{
  "model": "sound classifier",
  "dataset": "synthetic speech, music and everyday sounds put through simulated rooms and audio effects",
  "train_examples": 39062,
  "gain_aug_db": 6,
  "noise_aug": 0.002,
  "time_shift_ms": 50,
  "n_mels": 40,
  "hop_length": 160,
  "input": "log_mel",
  "spec_augment": true,
  "win_length": 400,
  "targets": ["reverberation time", "distance", "source", "number of effects"],
  "num_classes": [5, 2, 4, 4],
  "arch": "transformer",
  "norm": "layernorm",
  "norm_position": "pre",
  "hidden_act": "gelu",
  "mlp_ratio": 3,
  "head_dim": 32,
  "fused_qkv": false,
  "bias": "qkv",
  "qk_norm": true,
  "parallel_block": false,
  "inner_norm": false,
  "moe": "top_k",
  "drop_path": 0.15,
  "num_experts": 4,
  "moe_every": 2,
  "expert_mlp_ratio": 0.5,
  "experts_per_token": 1,
  "shared_expert": false,
  "subsampling": 2,
  "layers": 6,
  "width": 384,
  "positions": "relative_bias",
  "pooling": "mean",
  "loss": "cross_entropy",
  "residual_init": "none",
  "optimizer": "adamw",
  "learning_rate": 0.00065,
  "beta1": 0.95,
  "beta2": 0.999,
  "eps": 1e-06,
  "ema_decay": 0.999,
  "magnitude_pruning": 0.3,
  "sam_rho": 0.05,
  "max_steps": 5800,
  "batch_size": 64,
  "epochs": 9.5,
  "lr_schedule": "wsd",
  "decay_fraction": 0.3,
  "final_lr_fraction": 0.05,
  "warmup_steps": 170,
  "weight_decay": 0.2
}
Rows from block 3, named by matrix and row number. Rows with one number belong to one attention dimension. Each number is 128 + 24 x the weight over its row's rms, rounded and kept within 0 to 255. All counts start at 0. Numbers have three digits each. After the name is the row's rms in percent of the matrix's.
# v: attention value (model.blocks.3.attn.v.weight, 384x384), inputs 192-383
# proj: attention output (model.blocks.3.attn.proj.weight, 384x384, transposed), outputs 192-383
v.346 121:103132128168128128075128094115128134146136121126148143128128152128143128161149128137146091145109128084119148070142161160160138106128128107151132128128128165085110128151143155128164095146165130179078143085087191079095133148059128134121150117152114117151128145132113128128143128120165107130151174158112167157073128136114179128102093122123149124128143128147106126140128082079081157185128070162097172152093131128133100138128128144148098103128139124128128152098112138187105128107127128114169112153128128139128128128111128128095124128113140164128106162158135123104128139130112049093
proj.346 132:163128081136156101128143128126151144094128148097130128141115128109128128084128136159093150163144095137161146128101110098113128128144135095141105128128124150128114105098111098128128137137120151126128111156162128163123128092128128095136121163175096093162128110110108164128144161140111133112128117150144115128154130136154129082146113128088146146151128093128132109083139214128142126080117090107128137109128145118089137157135136116118181126139126154128128125156142085060161101129149128167108150105150128092153162128140128146131161090128127128102158128128143177096082109144128143142
v.347 102:116129189160139101085108128128134128138138128112127131111115147107176142128123172151153075128128120056128166073118167128148147115093156126161128128128128175077115123171141156102145102170175128189098131065074176133101148144059118117128128094146113128131128110138128138088131128146128107141128154172115164128055162138145128128128106137150147143123113125128109151149145121091091153178157077147104166154086116128133128138149134151152107128103126155144118138134128152203100109093128128128168107128128143123124128128142128128099147128114125160128104162173124125128128128129115042128
proj.347 111:172093077117158097187128174155115135091106128128107128152097128128094088091096123176117128158158114146128120128113100109105130128147114128128100114127128146161128128088126083095105128128128152099128130177157128128149128103157128128128133128150090090161128123102132145135165180128091134128128128146108128159164128098128072093128106128083127128148128094076130099112128194168128094081128110105163140094151145128102128149152152117128191128144119132120122128128148128076128101125139128164128114137148133102157166128133162145128150128112128100128128128093128159128075094128140128141
v.348 129:128130053085128150178162167128128119104130141143106111139122109137110116095110098128117169114150123178121128186118107105104109128154098128118128118128128112173174136121112093139087156101079131064174108128175128156171128111182138127128128128109142136128155101138153140159128078128099148103110108128148086128173128128143055111128128119112128125138106143128118108109145191173201095094101182087172089092128149128130128117128128124107146109118130132128110130145128108067155135154124123128091139108128115155127128128148115153157128167132128079115128112091114128159091108117139193148
proj.348 129:104142180120128151088115108130134108162138109149128128124128165128154129159164132081174109118109153113128128122135141153143124132115116128111147137123136096093122152128128148128142108129164111128120128092093117092126133163107126157115126083090186172106128151149150085134095074128141131130123147115111128134128110132117128176122151133167128101104128183128129135171100052117117128155140152128107124151128107128168117124143112128161089105128128108128107102083122188161090164095118165089122128133097153166110128128122106115116128128128128173152128124144105062159189154103102109139
v.349 064:163105128120115138129128128148128128128145098107128142140155128065128099114136102128138128103128116128165168106137149145198128171128143139051118120156076129117114164123106153128137103127071131096155128137122112107100113098108164148128139143091099168108110128128110110103128128146185128135128128093128128162128132157071101128144095128097136162128133100128140136083090128087119154145171086117128090105128107109108157110161128128128128149128128128128128162096174099128145128135111182116133107183126128128179128112112128126128128094157139130128157128128137128128137169124098112128
proj.349 070:096128116136085088175132139128166128128115128144173108169120147128080135128164162111113119128128135116110114115110159083099103128128132128128102189128086118128151116148096128179099097184128163128117092129107132222078160109165122147128128151098140100164095158103128124139188166051128138112125110148128142098168160143144130155089128128108128136128111128124154141107122178114140131101128159107128128128128128092151128128143168133128105128128128114128138128120100128148086128170137128103128148093109097121128146094128128128136128139128155128128103088144068163163106152121129169128
v.350 060:128128128170166128116098105183128129098131137133128134128128128128113128120128183129128139128128104128113128159111108100101143128158112128223093128095128126154132076156169127143148128128109114107128098118089186128115091109117110128127128071110128090128174139168115140169155100154113174126116128178150115128128108147167087117128128148128121108097128158212128190128127128128118146140117128129128164128136153128143156114080156128165128128153123149156128128115153114128141128174085128132174128127141151128140201142121133128144142128118166089073120128146102128136115153141177113131
proj.350 059:157086123147117128106128165143128195128125128128115128099128102136128112074139128089128156128182128128128111098128101166128162152128128094096128072128128149128122122110128128100156128121128128113128128128134080117141143097135128128180128101128142128122128128128098128122090128174128127128079141128128086109128143101152139104128128128125074107099145128157128082102128128170128128102138134142117106139128128180107127161174128110164159120129087122175119105082152128128176152128128089104128090079128128156099145194128140128128128116079133199114150128099107128128092133134109128142
v.351 075:099114200151085116128128074146138102170128128128096160128192113113119128158128113150166128104106128136131117128145128171128093128170140148098121098114114113130131161144094164128132132109128142174107148131109139117104128128128109100130130112128112161135116163105142128160180139101134128147128128103111149148102110128128154155143128128151128128067085110134139128172122070101081151114140082179128150155149098128143101128128128128176101128104115128161128162128128160142088159128132156128126128150128141116131068129089179128121112071128138171150098110169147128149151128128082104079
proj.351 063:130130145096118120128128126111143128138120112128194104125106135065128155139128128151126122107140134135100177163146139099152090129112128079157108128148128128128185146087135122107157128128128103128128128128170186163185178117180137128078160192128128114150128111138128128146163128024128131116128097134141155144128086128149132128128142128103145128166128128088126125096177188126128112103135158075112128114093151145143104107128128098082139122100128128121128128156128128178148087119165144152165151130147128160197128128128102096128128128135128067150117171092128191145094097125128128152
v.352 095:118135153128128122128146128107128149096118128143128128128115128173128118128123167170160128161120123128128157148046119122124129153128128128171109169141092104110131121128128080134128134164131124086091143084128089128128124111163112197123142101121159128128128128128107128128167128097128128064105105184160085128138113123139128126136128113155128142128065115187128189122128143144128127078128126128128177128128128128136128133135132128174128083135106130128134104129128128129110128137112128128128145081128159156146094128127102159128185128156128182159111128121154114128118157151133121108
proj.352 093:128093086128157128128153165128128117128123128144115105128128128123147128124104106106128128128116159185157125085143161163174151128128103110128132128121103128120128133124178128078128131065106128174156153128128132128128124128128128093142076174137087154105141128116128127166128141000128128172128119115104128128138128128104127134128122145095128100128128106128128096148119128128128138164128139132128128128095158178133128153128135146128155128143132120128119128150128130103140097128186145146105111207087128128128158106145145152145118117114112128092128169110134101128128098091128108164
v.353 120:127128101116135128157128117131108116119128128128128128101155159105128128109135102118128144138128127151221107128128147128136128102154099128119161098133183123128120149128159128146128100087128136168136108128174105162125075147147097076097128128160091104115133107135174128128099128101095120169139128128140128128128131145140085097128108111100155125085128113081108103128128128128160132167106128111094080120158143176128118130075136159062128128128128090128128117133110149128129128068128089111130129128097128128161210128128174112132078084146128110128128117128138150102146128137128128128
proj.353 121:103128174105128115110132101111165128123128134147131173108165088164128101128131160128128139145104091128079155125105128117123100132091153108141118141099128137128101128128128140128122135128128128089112143087128116128116128154101128128128160113123128122104159142159147128103142128000131110128128156174085104149128114128128158128165093128128126128168076128128158201128148128111144128128164089128128128145128128128128154151130112128128128148108128128132151161110169111128128174161128101090148142083120128140128128126106093115099117145115155159179152106167128128128128176128128105086
v.354 101:128140148139128123115170159133116138128095100128128162161128128128077093153160149128120159131106122128128162154066128127098128174128128128147107128154115131139161135128083110125150128137096115080128128087086143118122128128142117219166136126101128128128149122158100153128163128128128127128084166145128128121134082101122128128145107128128116147153055128170128145073160096122128128076113128104169189128101128128131135128128122128201062122155128137152139138128141101126149106128132120128154161101165125157100078128148128129132198163110128141132134110113118128133092131128128128128
proj.354 098:113124102128128112160068150128128107128128123124156059128131183128140133128140128145128114127136146160174096122172128128123132110161128128086130155134130112128128154137180119128147122128128118147131112130128120164113163110128128083159115146120064114128159128096111085128122165144138105158128070090152142128166148128128125128128170150130128138102160145128138096158107128135128144194100173128107121128177170128133106153128128157128151125103140128108128106137076141128128119128176155156108102172128137128128128109128110128148104122163083127056135128094170150128156086128128128128
v.355 137:128128132115128142128128128131137104128128137128128152145145101128128112128150128128105128128139128117054128156128107128128138128128175128080128128127095128128128128087079129109161135187088111128143128084119128106136178128128116136128167137109156128147110164111128116105182134144144128128075127128123128128128111128091163128147128126128128154128071105128126151076128123145095120086128119137102183141118123083128128126167103114183092128128129121106133128121154097169128096173112164172128132128148117145090062128152101141149173125166118127128128128104128097192144162131128158088
proj.355 136:132113088136128128156111128159068174128124142120122082128074164144128142128116128138128128127165102143175120128160182128132153142128125172172128128128086135153174111128166127128128155092145146183087128127089153172128114113183159128128128112128097122128107140110128094123108149085128128136128106107170128076140166110132128128128157128128128118128168145099128093128128154128128128176097152112128128137153186128112128128128162128128134130183128114128077128152061160159116128112188137173108128153128172128118185128128155128109127128128128126085128128093128176128101128128128131171
v.356 100:123128128143128140128128086128128119128128120114128128122128128098174105128176126076119128128096128128150128136158157145128128134139134128098093127128072125073113128128128159060162091183134128128152157128105130088122194144114168128117128101106128129128088132128110108083128097128128143104128128128128203130128128142128199180096128130145105117175147140112128128128128119093121128164128128183163159128128126123128095132167128128129138118134136132128132148109165128128108128128136128113127128169085137128100064136113069094128127132128113108103156128138138052145124131120114128128
proj.356 096:173077116148128161171128128143138136126161128107099128128128111155071098096124087128128177128169131128163145152128073114089160128122134183133171105101128128149126090128128128178128122083107117132128135128140135165132128128128143128147128128128128116128089134101128114138128119255128141121144132128156136128135128123128064081091148105128138138110144128132119103169133137162176114128128162075128087128171128128128128118115168128117152178166128140109105128115141128119123101153137128128128128105162128128160128185140134160123131152118143142154128147128128128146116102177128128128
v.357 096:109128128128128096168109128118130128104160131114128128123128149160112152086052128157161128128128128118181114141148119122128102128171140144111128128128188128172128116128118101169091132113171153144128097138152154128128128144128102075128146128151128128125154128098160128168128140081113094128128128128179105143106152158120072128128146117114143128062128128094110131128118128142112128114134128110095071146138148145128148128128117128108190164128128099135153112128077134076128154128128088109097128128128137128161202123080169124168080085146115166150149078128120121159128115128128120128
proj.357 101:128128128128128161119128101128128149130128119113168182128159101134128105154128130102128106128128137130055119128128191131153110128102158128143096140133090161128146140128132187093170127167128107088101153104128128101130131133066137128141128129103142126128129128133163142125128128000123128097128128170112138157131107095128177128165099154128090105129088096160128148127150105116112103128128079174132160128096128105102139128128119133128128128124094128128148128143150128147150165132128119098178148128137114128128103128131074128118155134100128119144106165128128128128085145097089099118
v.358 105:152102147113070128128083082132128128143164164128120128120103153128188107128124128128128128088127089140128100133198139127167118106135128105071139082118128157100109113109128118128144128173128113180172133145124128128106178149100128056089147128163134128128097120090133107128142112128123124152111119089098204151132134128128197122137170115146135128138139113090146104128127143099100120128128099169128128153164159108147084128124106148137176117138155128068136146128128128171114128128101128128115128128099138128139128128128084137128128086148132138128140134143137128168179128111102102128
proj.358 104:128111128153136165152165114153118128128122136116100161094128098128089128109128128124135136154173085128141140147111070106093141128128119152181128154119145110130128085102139091128124144131138128128080128128110128142141118118128165165102128120128128158128128104144102150095138125238140144137083148168117094151099128141128072128081126102128113128128109157128106110133128128168150114071128153095169096133108128086109113097128128116164132155162086133158147128106112128130144094128128131128098128128164128128128123177128128126128155150106128128156128139128121128124128130128175114174
v.359 126:133128136115114139145140128128139084124128121141128128128155128144074118128131127128123163128138082106045128145128123128128121151128128128128128158119128092128128135071069086107128124183118136097128103101087128128125147082147128136121186128139128130128116154119128128128172105128128145128128120142146128118114115128117109147157147128128129168128058115128142158076147106139091109076157128128105162148107108074128109139134110103214107156126128115112128109128128093128128111128098128128129135128151128124134089128128098157128128128128143162128128128128120109128143171131128163091
proj.359 119:134128097128128141128128157151128181128128128152156128126090160123141151128158128120128128145128154173128099115128128153128125148128128130174128128170078128128128128115128176132180128128132128173109128128128128128118128131128128155146080132117079128152123128107108118118128128029177132151161128086154129125141124113091174102128128141081130128128181124110114128128128159125128169128128128128128128128128128117075081128142144128128111098168128128128128125128072152128117096083187128149114101128107153128130128128122159103112128105115097110089089160115128129128121089128128090128
v.360 064:157114174160128163070095050100163094127124114120176139110140145092128103159128111083157128096112093128122103130168173128116107108128163086090112173133106159128095137123111097094128127128144128149128128128149126098128140116104128059128163095127128128112107160105143145073145085140128128138128094128102128099131168105148178166142147109155105154149089139126128128076147118128128153128155145121071146147164128089128092150109128108174157138128177153128107128128168119183094137101111154077124128100128128128152128168104040103118128128170128161158124155152105074158128116128134128112
proj.360 055:128093120128150114104119146153105150148098128141074128117128156131128078099128115120100128145067116180197112132153097128145100128128100149165128105122128143127154128067161176138141128128085128138138103128123135089171140128153158165099096104097098194114117128128131101121118150149114128134156133151157128106161119133145128091097128098100115160095165128083111170130138153122105145121128128128130085124118128128143115128128189143124150117141095177150152136108123128128140128095163125109124128054177163162142126128109128138128149135128128143156128115128117128119073138167147128128